python train.py --train_examples=195000 --loss="l1" --isotropic=false --mlp_ratio=4 --inner_norm=false --init="small_normal" --residual_init="scaled_by_depth" --nesterov=true --orthogonalizer="polar_express" --epochs=13.9 --lr_schedule="wsd" --decay_fraction=0.4 --weight_decay=0.03
Rows from block 3 of a small masked image model, named by matrix and row number. Rows with one number belong to one neuron. Each number is 128 + 32 x the weight over its row's rms, rounded and kept within 0 to 255. All counts start at 0. Numbers have three digits each.
After each neuron's rows are labels from the 100 images, of 14976, where the neuron reaches its highest value: "patch colour" is the nearest of a few named colours to the mean colour under the peak. Only what is clearly more common there than usual is listed. The data: procedural textures in two colours, tilted and lit. In brackets: how many of the 100, against the usual share in percent.
# fc1: MLP up (model.blocks.3.mlp.fc1.weight, 384x96), inputs 0-95
# fc2: MLP down (model.blocks.3.mlp.fc2.weight, 96x384, transposed), outputs 0-95

fc1.379:131154160117164148175113175132076136141141138110055168136130147148148130195115113148100102083131130146100130092131129167178114136109163143049134104127112166153105109129103151171088053143167084150030157173125207113139115186133114099097140133133140136062107161119146089154145111169148110106
fc2.379:135130135146093127136149163119080130150106130139151099197165099189118118178171110146118144131202120122165089139139152117127091167141099103071115098110094133100104125139191109123097220120083123115116116179115140160161165145160140120123126120142060083133094164022068150144140143115105080139
patch colour: purple (26 vs 7.5)

fc1.27:143150151134138141075102198166149112111117161078120128165127132136197137167101115149148134180126155149090159124102082157119138149140119119163120152117109119188126173134134131210239150130109134118076121148170124121134076050171101169143109124081141087123075121119155161118129103112143146060
fc2.27:125109138131145057089153158159175168166116132115072118199172168172098133067138086089145162166140144160171113128091146074113053148115169139168151138144088134115132072085175120105126076170090124155095132142151169155155130126118119055149145136091143144111128155102143091122163105145060138137
patch colour: purple (27 vs 7.5); pink (25 vs 9.8)

fc1.39:157135155105189077099128108120138141124087114127123093107119119146117124146123052138076085135129151108103162144113101222011097141147138074148147206130126093097157131127118153148087152181220081143126139101162125121123132099146127150120145184140111161125161168106134138137137148182125129126
fc2.39:099151110115131119139100131209222137149154136105145149078155146112091084099170078194098119119210107156138147151133110137073080116156185163154118158121161099135161116096102119107103164085149147071106176121140147146142067152128125114151146156165111146084109114110125208127164144130104090139
patch colour: green (25 vs 9.7)

fc1.11:135141150160122108094137128147082152114103198114113138113135212183125160127175140106130103140124134121170205065072140114170141114121074168165130132113085121075053091139096127122109210112116160143113185091122143166118082100150117182144131150136097129082092100090159132121125127094126162166
fc2.11:106182105119056156143085135112115140146123180101145169123106144121129074045174165114129089120113079161160152156202103171094121175124152080120140129106145080154114113130038123119165111117153145138094135081125155133089132159046112102073156104131144086147089140099142087119160106107118149138
patch colour: blue (39 vs 6.6)

fc1.374:175114114114118108133154065162131124087106135114130125176097146153140145152137139098102081067144153183056165082222180102109119117092123123118129128140144128110129129131111145139150119164123103202076160095098100118156111120124123108112123114164052107106197132147153128138132185139152234125
fc2.374:174131104119068121183140143129167108114165148141128115111158105165141161138087117147139155108251076104064130164071123178125113142136166134088105143140072123088129120106137137132085115084096138080114134087146150128168140140159149134105127160092070059125103101097129096117136203144167167134
patch colour: yellow (42 vs 4.4)

fc1.367:112153124145106138168120135126139200158128170116141096129147141138143126113178128042156118146121070133141073221144149157195140141088078095120103097196111103187115176144170170099126120154153136145128135158053153119135144162150122129124034100161144149083111146120151150105105109111129141157
fc2.367:096065107105096120157141056126062111137114148101142114131126177138127129078130126154117148117129150118116171094127178080164098124166160140139077161117103175035154084105138136053175105116083091081129163123097149132126159192116123092127081124135122176167123155179106080111148131164116155088
patch colour: pink (35 vs 9.8); blue (27 vs 6.6)

fc1.19:108139115131099103092210156151133172145116087094199163167138150130126147171186131130076140141144000116136137123185113117126127123158186134167128143114158126124119156098063107121139082127136150154118176113115137117148164111133083170076128153160148127135132131140117163128136159118105135142
fc2.19:112110137177156088164157178123130128151103094115126114152177126144144122104178149145065128147082091156121107129167098100165112164133130149200143135122121088092104138084056123084141090059154104205088153113097155178141094130099085093148119182144148115181148170112127117150177102123099091070
patch colour: yellow (50 vs 4.4); white (28 vs 2.4)

fc1.347:118128169141169137130145148142171150142079156098114122135140195106104135175196153101115099140120078040116069143163128146183167133150143141164142130133086192151108101141163192096188173120120126104119138090148195076143156138143133124104113113162166169175144167112164131094139111159110180167
fc2.347:191124109138118135107110158079122156113146152127148184071084120135152077115137070112086087085104151113123096130160245145086091106162146122134112190113155154147107141183115124159129079094121121165175162129140126115129109133154107127064106127131093103135113170150106048152194105114108110154
patch colour: orange (41 vs 7.2); red (29 vs 5.3)

fc1.244:166174109096178119118120153125138135118172141119155152187097150133155133127119138117195189159161043143090130110140145172111146076142157124175099128125108149089154130134114161108112164127186133145169160168158085110030158176197168152132124137142123087145112094201107146147107135086116109154
fc2.244:128164116188113105109161124152098071151114117103108136187162123100121127143180152164118116116148099114160136143111092095157100090133084175094078146167101127153128127102149101081198131140170173108194088154150152168181145121135059130107148152113159127059100170156132048075124137179138110101
patch colour: green (38 vs 9.7)

fc1.302:124125173096120038150169148158112120135154108135089138105097155169049125114130126171145129158111127130090076123097101129170101076104095125128078107106162136136171129179082224121155129154097146096113138072111128063117084153126130187163093080179097127064136135116109127141136106134153161124
fc2.302:112109144118136087135101143112103145143125132157136121090148161148160103092106165129120122163144091137142088123132215097116148207127094076139095135108080160127114171066207143102128126082174139173174119151104095103129098008075136124109183151124137129159122124139090099135137135147160145072
patch colour: brown (44 vs 19.5)

fc1.66:139135132146137098108146085158126148135117124099088183078140119144122175095173151099112153095148094174230131132088196127145105142089116156199128132084122164133146142107128106177057126174115107166109138115136148101116111134151119160071143099124110102097188122118086152111101076083090145211
fc2.66:086130160116122139162180127194137129119115114104105156115103119178120166106130124118144130136022168128239149106156091082151086165140143167172160122126100137094159126114161088201137158163087144120118121128162129095143125125129140106220138152110109091134129131121129090094199108114142109096
patch colour: white (89 vs 2.4)

fc1.24:142135145158083195116129158118131153089120152112103110188124141182122121148114151207161125116152118135149161097106112087112083129137146207116122134086176130119169137109120103181205129164114196130102102108227145121102168155082120107147119112107105213149136159103105111077139138153140145121
fc2.24:114106120116127095169156089107105083147129114058080076089144148170119160116122057130120092138139164147128134098135083088158112083150122078079133100138101093111119119098177184110116100154109108094116081171144104132143148107142135161150095125069145190146177101111094175110111137114035150059
patch colour: pink (27 vs 9.8)

fc1.315:164144117150171172151115148149128161149096147132131133177136103165092144159181114180135134110120035111127176133128104150161162164127138130178090124148127142170128135140172125077144159137205079111096073146122109136121108082119170089138185115134219172150111184130115129174154138094066152106
fc2.315:096124150149134100106127112110100142142048141105121137083175117147154151146064029173146109139119078114107102143173133152156173109161142103173142149126143147151151136084079137176125123097147112125138126157136141123159117106066095124121145058123180086093109142156127055170192109156056100126
patch colour: yellow (42 vs 4.4); orange (36 vs 7.2)

fc1.77:145102098098100053127098125097113139131121116163102150157147143142084140143129099161116098052138101155109155092112071116101111137103088134191106085077066137171133135104135106117170117208074066190127090150126114126111051136119120108178106109115186138100101103104066099133158125112134125097
fc2.77:095128105124166124187171116098136108087174144085140137107118115184143153119149110149192111108122134189101120102143135073090144186092123111176137120116165143056071115106174120164131158106144159081139123055152146131097117077099121116155124095194144143138129156160078078165081136121069087092
patch colour: grey (50 vs 21.3)

fc1.123:146091135149114150088118139115148174120033180129150132181104124084086165133180146145103109107132161096160139137130122136160108120104146172157146126165114178163127115126158159137127218100120091146144099124168113110095048124169150109120137161070214088151135160050145156110161138107096124136
fc2.123:143154160075104169141126171086100174112182152151156160116132107116137117158138098098156040098033131170128113134116148133152077157104122119170097174135129140134093158147162161153132146084117130145119181066141132106109146116139060082182129119117163072101134142126074107105190145108124064120
patch colour: white (34 vs 2.4)

fc1.29:145000161143119165132182142139154117121118157171156122157110115160138128164113161170153120135125164130201119151135126129170211129073103164109103112110114109125143115117109153126149143124124086149158143165167134097187175153158131113071147119170120153160159168144162102180108163178161130137
fc2.29:117122106135113078137129134159144134101136088099109118128094083111149135098093114161034127163153138069163130104115139122082207087066106092122156073164123095094147119132118158101131110213158138154165145122155161170152112120147125131071112153173128147103067144133085082079132160181122118068
patch colour: pink (42 vs 9.8)

fc1.321:121120134078130135140017067143093103095119161105162110121166073152144096061137111142127107106117110109171132052149066143105106103130132114097114090116139122149119066124163135162126107090164224106219085102110165073105119128109130103143106142097153114147117115112123110167121141114112127122
fc2.321:112104171137096098099186143167151131160121121091107117137177149139124141121214156083111151147131119161095121117165114106159094134151163129143129166147143159135122151132115119066159198168137184122217130099131165125116153138135092098135145113105129050239103119199113155107143094124101106131
patch colour: white (30 vs 2.4)

fc1.91:078116140117118115101205086143075136084159134144133144107191157133106144126060104115128135153126118065092137080104104133159102138113148088121134119139099150124123149121125110127117151174120106108090147101144143046103154132045144197165046099106184113167098131140065198138138117135132112162
fc2.91:063102113096097111126042086080113124182138113171103134148110132110112130091128094146116121154124130078148151160118131091176060106072148092136112152078112107080101136093144100106107128112104070087061161131102138125154102094120185069118081106102139089110192139088127131150129190116118134077
patch colour: white (44 vs 2.4); pink (39 vs 9.8)

fc1.105:100110168124163100151166082087160141149126098145084109197096166081096139158142122113125117129091080084182141107157129140109144148169173120120106122100073144095093129102133175116165140184097150172090137183155093178175112160171105149147146138083132182071118071174109163133175110139170132085
fc2.105:097141095139129159092133171099145108078139091120097127204127142100092131170156134146120105200137207108143195152196109188156139095146102124115194143148160095135088122157120146096149109064103134107178139113141158163140147144184121119137140096140108098185091065130164096109152134167174133150
patch colour: black (45 vs 4.1)

fc1.293:054106115096105121149113109135167129141129164163074100151096172117077134117135059131196104113100143112136167098166128253146122109135129134166150133206212127171081125121114164139092108118131146128180178092093121143139154112165128103104111075101104116102128103123105144107151130124108130107
fc2.293:141092121179095137082101140163071125106105138133103124100140078124130126086120102109127125104094106130156071154070037117142145093135126132125191099168085142157137174073116059095119143061124143131114141127115100108094102124130151133127109169195073092118100151165130086097121156224122122099
patch colour: green (29 vs 9.7)

fc1.120:149093109129083156143090195146152118136112146082094143126118126146117088106186052144153132126143184142150103131138099089189125099155096108155156115162160143181138115128126126142128133082148129176122123208167069141151084135121165162121191140086114165154183215121124151157138114097112156192
fc2.120:136071096190126124097162141155119172110155090095101099151143117145121144108178189142135142130108181174140106184119116095109116115151116165126106142119168082172106162175095128102125129120124244111121127104133131156114100105152084132097096122118137183062138027169156106132164163110125145159
patch colour: purple (50 vs 7.5)

fc1.365:095125171160144158129085175129109125181149136155175184075142134150119133139130136129142153140198183150157172110137146135149167139142102191121138123168126119095131082141148177147108146162171159065147162117158172165128255106152099171129153173104111128112119113107172144173124078113131148139
fc2.365:110121095087167193200129146067121178132154122115085118197103115097108118126066176125097111160163078174094102156074174142126161116128152145119155116188126050145098128108156087127186133156130149181095100142108141119137124110108120125086114154111122094126114091164125115073140116168131125053
patch colour: grey (53 vs 21.3)

fc1.271:141089118107117144137173118149208155063164191137131111088153134152172102136132095192129197177159104201157184144114121149162122141167139144173140114115140167147178103120112117162104133099104100107089090141116150147118148136144102109150116116171109086119097070146154190129040159158110143110
fc2.271:198142145143141162061107126103122157095101163108084113126108099103169120136119151161181217118115149106127159143143191103106207126167064127124103098181121139136025104072118127126157148113162116161146097137112129139126128127168151082149109131152076170145129120129085162146112141133090073124
patch colour: orange (26 vs 7.2)

fc1.343:106141166117157139155139104067138112158179109169125070176152140191133150122160136135143175157194097137123096185100090120116119140136097141126140138164128166126098081148178131074131124105101134096171146121142176159114105136144209102220155157146138161084109144163192156141143087170136082153
fc2.343:107126149077094181190119123232151113069111097143108143116122083188167168154169128147108136108114099117132174164069077132123143138047132158107102082114122156126163155137100095120054136142088183114114170159161080132101139114184128109099108136149102093131122134131137125120080152117165127099
patch colour: black (46 vs 4.1)

fc1.216:119146132147160081126136138123123144163139105132103108076134091157127150109116114176145148144091155190179173116099147125168204179138060121114114127144126123162118147181157119076073173120092140136098121185062084134173154160106220103147152165124112175118154136124151129085172072132109087154
fc2.216:027099108127105086122084079107107158117149105125139110144138124074113120037106077154091141127103126101112106083140151118143132131096050116143119139104093190093129098134126108115103149080132066109063152114134122084110148130114091127094140089116146097116075143068157085134124107152095148055
patch colour: red (61 vs 5.3)

fc1.376:174133192191099145146092217099101145139141131147185153182146121159120102171119143095098083141127136134107148056130112152144113126159147111095110109151160169135112130138150148097131156077144091145112086175170186099091149132057131098145177117086117165132099099101160181193090136096134152104
fc2.376:087159130000158126156116120168105138126125123130057114163121082133109153127081110099156108152181127137127152176134108147164121095130114145152177144114224098103191111131127106147101147184113163050105103140158123120152110131068140082134131146113081104132165139151159094148152131103125100117
patch colour: pink (29 vs 9.8)

fc1.265:092090046129168143135168147138128083131079110096144176120140147135105130105099156138154058056170140164144071109125151110091144115120113111134143148100159077102158099117115161102120132122139182100187122101134121059100181150153183166131070117071184142202125099113150125109177118114141145136
fc2.265:099117165108128144070078081104131096139144142113121069175076149121116119088163154102130131095075110206107096156137121109087133126132090097099137126135103131145079112111138086143155153136143114130098066094115099131095100107105070010096132082079154118129105137106098111156064093106077113150
patch colour: green (27 vs 9.7)

fc1.135:164133145172126159108107157137168182111154150107103128114110063100112153106135127106149152138129160132117148129136142151111099149097088059126173178177093103204151159097202139118149134104239143145144133106159134148215142173164157130121137100173151107137147139139178157142085129183133088119
fc2.135:125119140157167060135136155110084142138154135088060104102158122115159122123147124121181145155180097162109152124133102135122054145113172144117199129137130083079160106076074131085129088092126166103107106056147125179160143166076153113144115109093063204120143157102097099124162109157096120109
patch colour: purple (31 vs 7.5)

fc1.353:089122109165152070074131120131092146141103139153139123172112188146064087092108167180086167113131079083109052121130120158119140202162097110113122058168137208143136112122100171135140165145124151164111138176103121131148122136107146140082193169162128105128129120110114154187092161167142117116
fc2.353:048158171136158146149151180115126106151169129151145135165124137174129132093184129160144179124147133168166108105139162132133079110099151148157064133163171092120146202156108129149132132155112070175049135112161176111134113085077174107165192110114122151155131110128099148199170151146154150132
patch colour: brown (40 vs 19.5)

fc1.313:080162169139129105151125171100102106175134110125199090147134128155107131148185151150134145184111114170079152157107142126105152120128070165189154116156158097151161140072149173077119080162123141123131106147115157157142143162111189183109143152158113144113131148131181138182233073148128158141
fc2.313:185113142148140147135055138115138169108133118132117141144041117097102116179143160130151123114116120159165091166083168163088153172106191160115175106109173085161127153152103077118137176144093113096137113157173143117121192155150159106100135142176082142109096130156105104086208176106180109134
patch colour: orange (55 vs 7.2)

fc1.275:114118122144170128147102095144142103159118134165119188059048115099134141130160179153107130134098113215103149132128115135113155126106131138120167134132140123158126153149123106183150128125110155138122112112135134000107164157177135091123111136156131145180116119124127113133136151147060133122
fc2.275:172161103141181152171141153117111139149127171112145121167194114125120124157119169160206129172119142147098132134139227095088137137131163094163152120138132153135146136191138093128157137154159132142188140126187120134153155076152086144145143162069084161142106069178106120168118097070109104183
patch colour: red (38 vs 5.3)

fc1.363:157096108124153192141096131133124110140068182167142137164139159130180080133191133147133199065131177121149129176080098141118143160157158149070103125098123102166176076167110115172154122121105155126117108096148158083164099149089078063091123130104160131096072115134094170158178110134151131124
fc2.363:176091119138148173160163107117146180148064165143172080151125042162167122168130137132164150096119155130135108072116048126114129159143060093083138122109148143121102124157202152110154211118124145113171137094136134159175171131149122126097114119144119101159061115066152141168141121139136133147
patch colour: red (27 vs 5.3)

fc1.240:143164164185128088136163131202164129068093084153158144102130113170161165116171123107144098139086139174154083116112182121144157111182165107155123117122117136085152123118139073168122170123116152157114104177165185201124139148091101143099105114127138124212147102105120138178117068115130164184
fc2.240:140083073167144062135118092118073149127134102153122162110150125129142163134200126126153153074140134138154102115067154159145147163079128173111074146107128150141105116180120135186139127131143131082144113153167124162096177114101121068134150131132135162032092110148130180160163067049134114111
patch colour: brown (54 vs 19.5)

fc1.43:118150149146123144155140098142083142082147245181126149074140112151148135112130136151148135151181125106160161164074119139141138137166145144139122132094116146116151158138152133103151102206107109139149094084119158064116147101177193180195110162161159121185115135125105160106150130175129115208
fc2.43:130099130147079089121115077121158109155125120151114109149162159165174112121169127170092135139150101082178095126084217147138045123111095154086086102113081116103121100064140121119116165087130051097068135102109146169141143140098064086102089125105145088144148118142131129151147162169168140079
patch colour: green (50 vs 9.7)

fc1.124:140138159104118124137114114088175121114155123158186103112135096141137176103126115158126157151105167124185127110127195209145149141169170158086134107116101150106110103196138161080152120174160176188134115135128183153143130127116083170160156149076192118162084144126140192156173151198111139160
fc2.124:139093138147131105118119138114099165135102146160149151112117119111132163094088071135120117127089076142197107129070109141145183119104155142115226078078119144189099149172127128075069132126112122124142146107089062128121087095107142112086135079162174197074146107159146175150154144150176115155
patch colour: black (43 vs 4.1)

fc1.133:123095104127103115110102112112100132134108101116107133188135148081113104222138102114091122150169081135073102069130000105130082116093111112153123099146136094120104126145156118118147108118122123136074164112118131128100106103104105099056134137104124126050103115105083143135111143150071129097
fc2.133:115032112137134104102154085149136108140099101097082107124090110158165160055124080092084122083114107138110120112124119126121140134159037158111101100146122128112158113071089129098179147182113123145052121130110118127138129130112081076034126132147119093122123124146119150086125054153087134102
patch colour: purple (54 vs 7.5)

fc1.94:080136111098129133109111067099110112127096201085094154087056095127115093121073102103115088125102099111089093122119119116139110099117120149076072106109110118101116126124149104123120096106152097130103109114101120000084094116124148122131107128102128093111101104105106089077099099072087099106
fc2.94:116109138106124097151111116102108105104150080098135134163093114151146149097129136113127097096170119132153097154118255080097104122125131147125117119125149123120139104103157124151159127156110129118117125138085095159124127135116101079103101120114125140165134108135164126191146145119106150141
patch colour: brown (41 vs 19.5)

fc1.100:104104130123120122107183092127118122083111128134128142075250103135110137116078102117111156127125076120079143089086076133125123100111130124157137117137121149122108157095127107115094141134115128157075134114117127000109113123100123080110099117119147143082126119121045120102104069095104135170
fc2.100:094181128102119141154040084088131107154153129139178154150045125141120159154107116131131135115136145098147107146114140118130143126075178126172115125131156144042136132137166140178074094086099076129131149156085063155144097130082191077149108106129165127073150140101194113144107157166132156146
patch colour: white (37 vs 2.4); pink (37 vs 9.8)

fc1.366:120115166145097178117095121138111165122132111098124119067128124151092104077065113138121129141064130148106124075115117174132074133083083129116105112090119133119144199160134107098135073096108158137084096100141111022091160063104132152167114148130200053126099106133121128161124124114096104083
fc2.366:140124171131131178124096117107154136142156099118120068161114134130117110121124146120135104172094111124139096134119255107140076134157126127093132129174170117077159076070150098115157097146132061072142114155150167107112109084116142108079117068128150122110142101089098174206143159127116100133
patch colour: brown (57 vs 19.5)

fc1.69:132131137123197137143120110144160123153131145146123155146098113124151174091119138115110167092121139197169121105172197144115129137126103093085147119137102142148149113113106155217075151170085117094158096161135160106147123153100120151135120115158144153093120151136170097131188070074157161255
fc2.69:182158124152135187126165068154104128156133128150124090183104134127134145053129158074134104100117085145140164139102172123139123129146122137174134147108162117082096132152124156221183131163090142144082157108141142141142132121086167094138122152083155130134147128111141101167185083059154151030
patch colour: green (36 vs 9.7)

fc1.350:128104094111169068115136126170092209126099162121051068126131131128102148129121097122109112161129142151124171135133121146121124137127172144109189170136071130121136180090130135138111163123170124123093161102127086179119239096125160060121117145139131120089098130138131080151148135191184079096
fc2.350:142148180180118141091159118124137079100146162097110135116139069138139129111126158196086126220129143127120094124122123168036112194112179097163099118148104173124108161155127091140146060073143069172123085111141099126111178131136163113097111083110165158151125144074097134131153120167111154124
patch colour: green (42 vs 9.7)

fc1.336:104127134112142133152158141119080099062113050133100173097154124132142137144106158151098133173169149134114123130088107158164170124169159207134152151094137130110171156093142139118163108116139162106125088137118130067146090145189175091123121121148097170075152130150227199113125125125063169157
fc2.336:139161151180155139100148170130037132118155128096111126143138124122102118113110107140089103134159123108120096101082200115104199147187066180071149124132101119152123112105125105133132137165189105130185139114073142066150115127106083174135123122144083119188067144129077174089175124153151159126
patch colour: red (26 vs 5.3)

fc1.382:142166131127118145100118159105126125126097105132090096156148124054141147059150131164154189129108084109163157079146116092120131117126105095130111119164110118149155131091135155057112069171074101185177126119097146086113120127090188104195150133080128149049069129122154098173174072130120126120
fc2.382:121114101185182093074175151165163127137063127110108127139133106113173098114163174139166170138150139135151131124121168145090161124111115159106171121078181089147103113092124097057166096137149161137162063065136129115149113153165129121068114094161132080185157081189166152136075125106121147149
patch colour: black (39 vs 4.1)

fc1.134:093114207109163146150136136087122118165141149148145089106129185138133104100103137185124088145137120107128127095078152135167039111153088110130099142115152192185132072115122174132135161137090068140072115204125106116185136175107154120129187152160107149109168134123118153126147155192157125168
fc2.134:117175120140164130115092204163103115154088120070118142155109142185131105171130139110108161188182088179103135171160128151114155186133135152123148097104150066102107163102067114082199140117104160139141055111119135148168129065064100143102184146126129146155164082128148132121120118157160120128
patch colour: purple (34 vs 7.5)

fc1.292:107195117134172115169171100105152153144135115123118132133096255112102119147117122062124121149156106170132137119152139128182074131121184132093084112136148135166168132129147110124165137156079146138149185173102157148087136177140092107101073119111122195107123116151109162062116170162136109149
fc2.292:111157114107114154141121129095135114108169024134096123113141085143089134174129097100142133164144119082136149141194197140155095114173133146063144147135139120143162100185055128142086143066149123144143140139060129161126096128109102148142094096086126077179104075097183154106180152125107158117
patch colour: pink (32 vs 9.8)

fc1.121:145164107116134118138118085118111114098107108182125161157122128098128116134154155102115150107111032103058193109071164108121113106119155155188150131134155119120134139054116140119122111200088136175207123173110089102142139130230105125101137140144121073080160141130174132128118161102113158142
fc2.121:097097106134176129160116101156159109133128125126115075124185129105138120104097116108130130153175243091052153140137023110147121122121133125098141132122103169131131109050172091109144136084152146139103142119123156112155125106064149095162108122132124111148116130061181134161183128098162100085
patch colour: yellow (47 vs 4.4); green (34 vs 9.7)

fc1.308:178131128096151118161144134172108148170163169160109168156128114106114167145150227214085114147138144149150121137133136190122137105122139057144049108117120068148109116212146160082090121113129106152142130139140168118147140059136141125146136126159151094153178136128134136157083111063101156128
fc2.308:125127109074122132136128144164103112132143108150123175125161131152131096136110145112152152125066086123124204095114163145183129169107132100125103118089116171165147112171193094128184045100173120056119130168104080115094089106091135173126137118123133122127134152186116027136123177114094169159
patch colour: grey (43 vs 21.3)

fc1.256:165114087115143114158178104109166105085169110167139205161142130118156135208177146128143099137094134159159130139090174121093072138141122101159148154161182127151113109131171111132135136152108161132112153144160077186148104207166178097062170156157173151158153118130136124134162073160163086123
fc2.256:148164170115113118164143159105090098154149128138132155136178141138077103208140143181126132156118205159133103157230119198153134117166148159118161150134116137089163123161123117101125112142167142148218132147165142163136134176150108135184169124165122140154104095127130111126072143193166158139
patch colour: purple (50 vs 7.5)

fc1.241:139107144131110116123109039101129120107125137181115104149255121153128125125203134110081126079122128131067117098095103109114117126132132133137142139128105127121132143157142134094136119212112137148088134150141187082129108101118113110171064132112127086146148129097118135151160120149112149130
fc2.241:114098106138158103121214127095111172115096126093151156138121110189098132149203116120150124153121098127066150135151105116123104108118102162083132106140139143185160158149104121106214132174105159168167110109141204110061165116123124103135177129145147124158150121161167156082182043128108117108
patch colour: white (40 vs 2.4); pink (25 vs 9.8)

fc1.232:157153158163150103152147124137131110135157133132084155166151119125132087198125128104080142195168138122145156093170046140184157115146138153158149120148140183163136155130137120039113149128103114118094093089092181145093126097158051112138149121147041120075113098129076127135113162127146172164
fc2.232:084099156080121156092086133114109145102066138166168146113129137150088161122121139097202117085152115104141089139105113134120138154210096163114118169060143210136154096134120165158084138190123140147087127142069172157185097125116129103096119123129136119130116222157134114150136070099119109128
patch colour: purple (27 vs 7.5)

fc1.359:128123136115140087175183191127147087124153122124211119136145107135163157130129123151079144159133112105095147151154142132144151204191168106148154139128136148127118116111073207130136090139183109167104185091074122152146152160096165170106161163157131127152133048045110154146136090124142130155
fc2.359:101127197148108184091122146098158069094101167124179117088144088139147147137085060128083067143075121141092108163102130100137111113124129154107136121128124150112089102076113134103147126115094093139141097139172080110146225111166101107166134147131207127093155106158066158155114157155127123074
patch colour: grey (50 vs 21.3)